config = dict(
    encoder_arch='resnet_bottleneck',
    model='segmentation model',
    dataset='rendered rooms with furniture',
    train_examples=72500,
    image_size=64,
    crop_scale_min=0.8,
    horizontal_flip=False,
    translate=0.06,
    num_classes=17,
    encoder_norm='groupnorm',
    encoder_activation='relu',
    encoder_weight_standardization=False,
    encoder_depths=[2, 2, 7, 2],
    encoder_kernel_size=3,
    encoder_stem='single',
    encoder_avg_pool_shortcut=False,
    encoder_widths=[256, 384, 576, 864],
    decoder_norm='instancenorm',
    decoder_activation='silu',
    decoder_widths=[48, 96, 144, 192],
    decoder_blocks_per_level=2,
    decoder_block='basic',
    decoder_attention=False,
    decoder_upsampling='transposed_conv',
    init='xavier_uniform',
    residual_init='zero_last',
    optimizer='adamw',
    lr=0.0017,
    beta1=0.9,
    beta2=0.999,
    eps=1e-08,
    grad_clip=1.0,
    ema_decay=0.99,
    steps=13500,
    batch_size=64,
    epochs=11.9,
    lr_schedule='cosine',
    final_lr_fraction=0.05,
    warmup_steps=670,
    weight_decay=0.3,
)
Rows from block 10 of the encoder, named by matrix and row number. Each number is 128 + 32 x the weight over its row's rms, rounded and kept within 0 to 255. All counts start at 0. Numbers have three digits each. After the name is the row's rms in percent of the matrix's.
# convs0: reduce pointwise conv (encoder.blocks.10.convs.0.weight, 144x576x1x1), inputs 42-83
convs0.0 035:179151152108157124115172189133124148179124164180160104124185144140180154111095133161137087175168144141122149125132130167134131
convs0.1 069:156201143134083131130155139110204194119136099165159152107215118122136227125110123143133112100149176181118116131129125108133134
convs0.2 138:210095128123195125126143142153058128093185173139150114154140178129182095137155129150117160094144177197131124133125126188120130
convs0.3 122:096180142133086142129091214166182137120103123114129010122110126130163162141137131179207164152124124139135169125139129122118124
convs0.4 044:155125135140116119137178149112154159099194092147116235078156091132162181131152134144095148123139116184123110126113127134139120
convs0.5 113:109109129132151140129102177167164153097056156092220104119108116127153174139148127156187140072149115158149132124144130093134122
convs0.6 058:136188145132097125124202139121194221164140154163102168114172093130139213126125127146149117159124179157124228128132137126140107
convs0.7 139:165004131126239126129112119093113072122195170132233192168132172130123106138099130095136137092153128137134152130137129144130120
convs0.8 050:160132162138174135133150184163101140148152188141175187107119158128171103138207131185144187184152174135134118129115131196115125
convs0.9 142:092163149135103139129087180157183129116120124114165046136122111129150174141137124148216188141151116139135168123148124103134122
convs0.10 118:178079158126219120128132110147107058105207170152196171147162176131168102135115127101124152113170116172124129130132133188122125
convs0.11 053:157132168124089136129084198123146134102160122155102072113201114130141134119136127127100157178176120125138159135158133125128127
convs0.12 143:169043138123217126128091141108104061130221181157216208164182160130115086145059129073120142094152086159132140135140135147131124
convs0.13 091:149068140131179133128126126145091086183134161099242209187136172128125071125068132138191130170119120129137132132125127130129121
convs0.14 041:167095128119131129130166109171080125186145217181211204105144184134164092113183131109095132100156160111120077142135129185126114
convs0.15 106:194001145121161128125117128131078105068075156086213136160129170132102106135076126098088134087135118162127096127126129147123115
convs0.16 081:162210150121148132124107158091133133139177159170164129129178190125165142126162125212062140136138182108112127130123131154120111
convs0.17 101:138106144118243121128144143161093072133246151167148173200144162127165085143118130129160152172164120157119131134132131179122128
convs0.18 077:111126143138134131124100128184174149161182162145139107152163115131164194153143130129191139161149110135134164135135131154115125
convs0.19 106:095128129132130136127103169166170116136160145134229066145128143132162145128087130180200203164143096133139177130140136118131105
convs0.20 149:147138157127166126129066128107164172028126172126217137142155132130115206141108125099085114098122161177135142128132130097127123
convs0.21 093:177104133126177132132129127144104069169185198155200171175164181128157067112116128159158133147143094141128167126147127172130138
convs0.22 038:150148166127153141126193103172165169171185196179104147091174153129201115117174133169131125133139176104118177124125127137124113
convs0.23 115:165061159128200129127113119137121164122181213183239186137197161125114141122113125097118119079169145124135145135140133136137119
convs0.24 105:123096133121188137129165128149164086208201166147182201203153168126174137126137127155160166164139112132124154135126128155132137
convs0.25 102:197136160122181136125133166157071165112146176179230090107154206132144121118159125215093148135163194112126159131128129172129120
convs0.26 051:133060111115150136119149249152145177098149120152164183153131143131116168118137135181153167201153100069140158125120133100122077
convs0.27 147:086175145130080143131080188150204142136115132122144039142130118131143197140138125163195167143142129136138159119135127101134116
convs0.28 115:096181151133035139133138178133200124165133078151089037156144097127140160119121124182192171142133105152136168121137127103122122
convs0.29 046:175096111116114129137168072207125119171099144127211080070168166133203154130135122149120102078122145129139065135129134152141106
convs0.30 060:188131135119193134129166109139090146131240181182090177208158166132180121105175131124085147110125143202124105130122133189128130
convs0.31 043:112066118107141135123221097150145169172205144191096180111154140119180160116161131187091142204113132107122255131133138180120111
convs0.32 140:083159132133085140129089180185188140123104147089167031142102113130167164133143128174216182125133134142140167125146124110128116
convs0.33 123:153039125127172126129089107093174089088148135116223178121159128125099160119078125066134136061141115148139128131140133104135128
convs0.34 067:206151143122185128125143096212106138159174171164137156216178169131182136126141133163130142141145178213127152128134122187126124
convs0.35 136:155107142129161134125088107109177163074131204125217132145155131126116193134083131103095105039156164188134148131141131094131125
convs0.36 114:174076130128192126128089114107161116078174166145183189140180136128118160132104132111111138050163164198130144131140132113129123
convs0.37 125:150137152125154128128094140130157150079105161141224139144174145130144190120128129108109115113178162190134126130142130097137123
convs0.38 117:175073153126167129128074118122160129069141171164197175147180141126122176132074126089109124121154145211134167129146131109139134
convs0.39 143:110072129130086127125096086081076096076087082077121120077082096128082088124086127107075102100109084082130074129127124089128131
convs0.40 084:187081173130226128132150148120105142099158211145207178135169187129161148124114129139087134097149162172132183133135135158133134
convs0.41 096:148188132123169128125119190159168180124147139138170109135146162132153185130158125238136128108115180166133190128123130139124117
convs0.42 107:173021139131199128132089121077168103089160136144219178123163147127101163130081125085105145043172121166129120129131135129132118
convs0.43 100:127089129126104132133093131125174105124139127159209081170142125132123169125088129113187165135125081163134173123142127107126120
convs0.44 040:145117126123185136140137179174076110191224205203172172105181177134174086119168139145186140175143154154131124119123123208128135
convs0.45 090:174129144133200132133136165086128128058128202139191144086173169129136166139129127148092150114142184130118162130122130113136123
convs0.46 084:134066123131164128132103137097169088143178180147236163182169164124165147130111124099190144110139108156132167129141136134128130
convs0.47 143:077166134132100133131098178156193138130129128123163039143128117127143186141129130156209179143144111141136168123143129114127116
convs0.48 069:154169130129175130124171174107181134112197159204179134154230151129151188122086129189126138161147168194133200124127129140129130
convs0.49 042:188074125125181129120174096093116172079195178167078122147186132135173156131154123157020144081164178105134076134128126140118143
convs0.50 049:154096127129179129121123066092121087157189173188255153175145183127141113124082124109126120109144132131126196129123127170119134
convs0.51 060:111164116128123125122134155084152185067106180148085143083203078127096197120131124144089081109124194159124172129118121098131139
convs0.52 034:111091103135061137134191029142155157142078137101170103081112096133124181158151136140191180024116104136149038137138114089132112
convs0.53 105:106179131133131130132080237175205161125104164116150095174112147126168186133149126189187107118141157161134183125129127094130120
convs0.54 059:173179134119194120134144125142120175141204167170122199104182169134158150108180131202060096088107137165119124136122125178121132
convs0.55 142:156117173131173133128060095127153160082140184137219173158160140129133188136098128098101124095177157174126142126143132101140128
convs0.56 042:155174140123208134140176137183160156194222181169105210100180176127184154097211120157161103104117164169143195142141120216118113
convs0.57 140:106131149130092144127109176153205157124109151117174078156129116127120212130105129154163171135144125145141173126136124088130112
convs0.58 124:199058172125197123129147122152047079133200185136184114106136184130175052127150129160146157103170172164130158135126129187130143
convs0.59 125:102179152130085143127091196136215144120117107131124060168143117129140198146119125181169162157131121137135147125132123099131117
convs0.60 060:158224139122168121134061127198161154158179173165100168152238159134175174115161124145081098092144119147123116139132134158121153
convs0.61 057:181125137135120130127162141170118129188208156184044151138182153134158128128183130180121145154132203116140154128139127153132144
convs0.62 134:091133147133121139129103178174185147131106159101192065161112128130152186133112127157188199119143118159148156126146129103145129
convs0.63 082:161115145119166135128111146128117128160172201166163188176183192128192102119165128164129125158140124131120170132129129160122127
convs0.64 112:177064135130187129127126115130137094120146193127229215175152175125140125137072131108112130135138137171127152137128134153134123
convs0.65 130:092150136135086134130093169159183144137123135113158039155128115129157174135114131156184197135143124137144164125147127106127134
convs0.66 077:138116129133182125125147118116128091218213143176158239142150164129164094132130122118197143175146138149135160136128129145136131
convs0.67 111:136086129124161125128118141138114083152146179126213190201152175126146106135081125125149148171120118153126160133131129129133120
convs0.68 098:153089130127183124128149128085127099206255134160135255169146154126143093130118125135188163186129116136123157136125127141136139
convs0.69 143:151059149129196127127084128100118067129181173158232194177151169130128109142072129079132146090155126149124154130143133133138126
convs0.70 132:087128152137119139127075178176196155113090137076195083150104118127145194143136125123206157105139110164149147123139125098128101
convs0.71 041:158173129127154139137173156143146144188221178215139220172168174138181133119190139158161127143129145176126124142133138215109100
convs0.72 076:125157137122238130126151171124134144175254131186070224155205172131122156131128125133129144150144180156131152126131129163123116
convs0.73 134:183031106130208123126074117088143089087160124157228166131162142125114138141087126070100129043156119147129130131141132126126108
convs0.74 052:096179132121124119128133106116211138181166162144124162076200125133148207130134130124099140157131161123132155128129136161128137
convs0.75 075:197143126129211121129154182149134120074209123141072130182153133129166123123160126135081175118126143187135108135128130156120131
convs0.76 129:090195146130053135126103160181187145137100131105139064175120113128161181132118125198192159115141118178143180125139132100131129
convs0.77 055:142132118126189127127158165199107140137142143140132138068169148131182138149166129146125114100130136208126145135106125171131118
convs0.78 101:189039140128194123126153141109022086089190166146107149151128146126145065125116132126093161116152145175135120134137122171115133
convs0.79 116:130148132132127133129115129142171143099106147139199083139135105129181180126126131118180171093158098180137157127144127098126121
convs0.80 073:114162140123219134132113130180140132186222146124110192166120179132149152120117131175151108217132137111119198130118131169130121
convs0.81 138:151096177131173130125088135122137132106162172184225169123192150125145161137129130071127128128188135148139124123151136116136118
convs0.82 044:160109141120198136137164169180087164129197146149098218129132136134158136108155132153118185146168153176132082132114130151118120
convs0.83 092:194145173124211125123177145114099152154183140166220148154149215127185131139145132184076155139148167126124170125143128167129128
convs0.84 068:100184131126194132122131187134129156197218184191092132149180185122144148129116125146106112226127187126129192133128131169134116
convs0.85 136:163090129126159131128052083080180119064130136126213146131144126125097185116083129077090095043143131186129159126139134089125110
convs0.86 140:087166142131094139131112158170172147132107149119151043125116114131165169138146129171217187140151137130142185122145128116130118
convs0.87 067:144161124131229121135111199153075155084131200123160136068179156122147128127156123142093109066140166154125103132129129147120123
convs0.88 065:150149136123224130134126159177056155117158152126206132096124190131156100124170134208114129088131158148126101137131122207118119
convs0.89 092:183142125127189132129157163147146122146169125135172135152168180131192151142143127163127155127136169192120194132145124144128111
convs0.90 132:134121151128118143128070175141179133117126166128223061153152149126133193122103126161145149119148145156134150127143126096134121
convs0.91 074:200172147132127126131132107159143119158148203186214151183171176130145142117135124157137084194166161194128203129122125163122117
convs0.92 077:162085126131065136136120103164136082174093180135233092188134155133107121125123125178178094145141128108132154125126115121128117
convs0.93 120:128149120133129131127109134131168148102136179115189062154153139129153200133094130129098119116130155191124169127139133103132114
convs0.94 058:199110160111106135126149157188107119173129162165118136208180202123151129145136127181104125190137128146141171129128127186123137
convs0.95 137:129136167127160138130043118131178130098110171133241057158170152130155200138096126135143105085157157182144140126128130111136124
convs0.96 119:090166148127102138127060218143208143108088131090161034170136133129147188127121127192165123134138128152127152123141131095124139
convs0.97 136:105093152132119143125082152186161145099072151077236069108094124129135186125132128136186168081144111124146154130140126102121101
convs0.98 058:171103120125081131126114132135129112156133169153255154158168178131132138122141127145176104112148171136129140128115131145116127
convs0.99 078:190099137122133143132142198171131149162140156145176131164160163133145159123113132226155113165132134146131212129138129147120127
convs0.100 129:149144168133139125127071130102198182057102171132225071163145127127122226144105129104112134091122171179128153122137131115125119
convs0.101 150:135147173127132132129065118121166169074111190118221132164147137129128211153097126110111116091156174194137148127145127079148130
convs0.102 143:092133151138105137131084153154181136119101152121221038139132131129152181144124127152189173117157122143146169123133128113123112
convs0.103 148:085152151133078139130110184171185146120092140114133081173135099126155181135125129169173180151151123167144169123137127078129135
convs0.104 135:135103152131131135131104108148184144105106162136203121138158138127145204115117128100151115090142130166144132126132132104129118
convs0.105 112:133072155133190130131069164146137167076128201099235115119155158131143184131152127111148123107164144161145159131120128122132100
convs0.106 093:129096150136118128131053135207155165101070123066193106157104141126186184116129125140174130019122094199138092126133129136130127
convs0.107 060:151136145119111140127096156174198193146119152120070163147184115128105247127131125148133100123132096143138138129125120119124117
convs0.108 124:198063161124238125127121101147088094085211165140185153145148170128172091138133127101138148079150155185127117131131128168128119
convs0.109 032:092095127119120126145119163116031095158168150110059132114059141127162000152154135105172114168126129063145092131122123171148128
convs0.110 094:103232108135094130131128185130192098145151090187126011127145130131190143128114131135187149155130117136135121121121132152128115
convs0.111 162:187066171125212127126084108093136132080190176151203193160183153126135162150099128104085148097175160190125142127140132127133124
convs0.112 039:134082128116131123135150107119080119126129164166102146043163162121175072129160130149036091140146173082115109132133132166135121
convs0.113 095:133193156129098135130095146072184153096096133179140074143181146127099186118123131143049100136129193160123155125136133106132116
convs0.114 035:124077112122202132125045181094101093133167154119108156065133166140131057109130127115096098111138097091129086135132126170141120
convs0.115 074:146116156132183129128150185104140148074150118162154096112164149133130174122116128127117185151129162058132091120126135145122119
convs0.116 039:097174119130095125131084156061116137114107130160098179068129129133135108129167139113042122139116151133137112134112117113148138
convs0.117 115:103171148129092137128075188127209132117124123137163037155147119125129188134120129179187143144132116125126153120141121096125114
convs0.118 043:135135158114136122133161110069077089148190147139156114152078159131160057136195127185152139060129143142124104130124137140122112
convs0.119 097:159207145129154128126140194149202132125174138162168083209203165130180193118138125208155133148125150190121167129145126133122113
convs0.120 108:102230150130073139130090150088216146120113094141129046187182133127132215141114127190136123142118145134114149122133126116131127
convs0.121 032:111119132148147121126060160060113116118147076137121125102145135124169127119152122091122120121153112109136061117133126128144143
convs0.122 040:137073130132168133141069159025122064099152114106158160153108145134109077127095123105093104099142070173128189127129128120121120
convs0.123 056:164091128121186130135133116105054093148185165160131210117146174127158057128164133143072133097144125130130109135125130186126130
convs0.124 112:173097158129222129127124134141136091118216184155201176184171157129175116138122126090158126108171133181126139129140130172136126
convs0.125 056:080180163139142129126107205088110099162193123140121106144141157127140087097133128169160190195140103086137090128109126154140128
convs0.126 088:159039138125225125135137157139112119132197189139247201209120165125162100119130132121147119145147152163136146139122122156123132
convs0.127 101:063130130128084143125117168184175162106090127092186032114098089130145196127117125137205155069132097140135115127141131106123120
convs0.128 096:126112154134121134127066122135190124132123131147250079127157154129191192133136128101168166107141131148142149126142124128132107
convs0.129 090:155079141127162122130053081063178127023120149128209106149178144128094203128088124088070130084163128213132163128135127126123124
convs0.130 144:131138152126138134125109127135181172063091163107210110102154114129134224122139126130115107101140164162137152123142130076128115
convs0.131 120:136121129131163133127090189135181156082100164122209115118158131129132206113134128121136113110159150151145138122145136101132129
convs0.132 136:142111164133145133128084147140161137102130183116249079147144152130143179133111128152165151116169147153135199128139131114120107
convs0.133 150:133134165128118132128083148148188149115096158124222099162144140126143202129119130135155151119156144168135159120138128090131108
convs0.134 035:095136129118109122138176110165120167229174185197147132097186172131180115104159134188159085154097164140131160132116136176107103
convs0.135 120:189147135130130127129100176123173157071087116135211083124175165125146207130125129160103153143157177161130154125132133129126108
convs0.136 054:111154113114190129132101105084149117163197145221090146143209151129202110127187134093134101222127130149119155134134128176120126
convs0.137 131:092146157127100138131071172146185135127125150130198025148139140128159183138135125156196167145162124142137183120144126118124115
convs0.138 101:154150134131121137127096245157160135119102172093180088106122170125138144131157130207166123133148170155124187124128126116120116
convs0.139 080:134119134134106134127169150160165076181134166132148098230151135125181126110138125133177140181148101185129181134136130112132151
convs0.140 100:118182123129080129130091104108182160094069131169131074143180134125103170115124129163056085098123188125119082132135126087119119
convs0.141 040:170060119128183134142172109157119124155115211130180186183116182122136114115129120135137062095137131175132132122124130153128119
convs0.142 063:193085138123152134129149162122164113167171182132210186208153189134162134128135135153097086175130142176132199135137128147131108
convs0.143 054:206090147132188130135124075098086073145214149193137172149180201135156072113102133144061114123146123208120117133131134162131117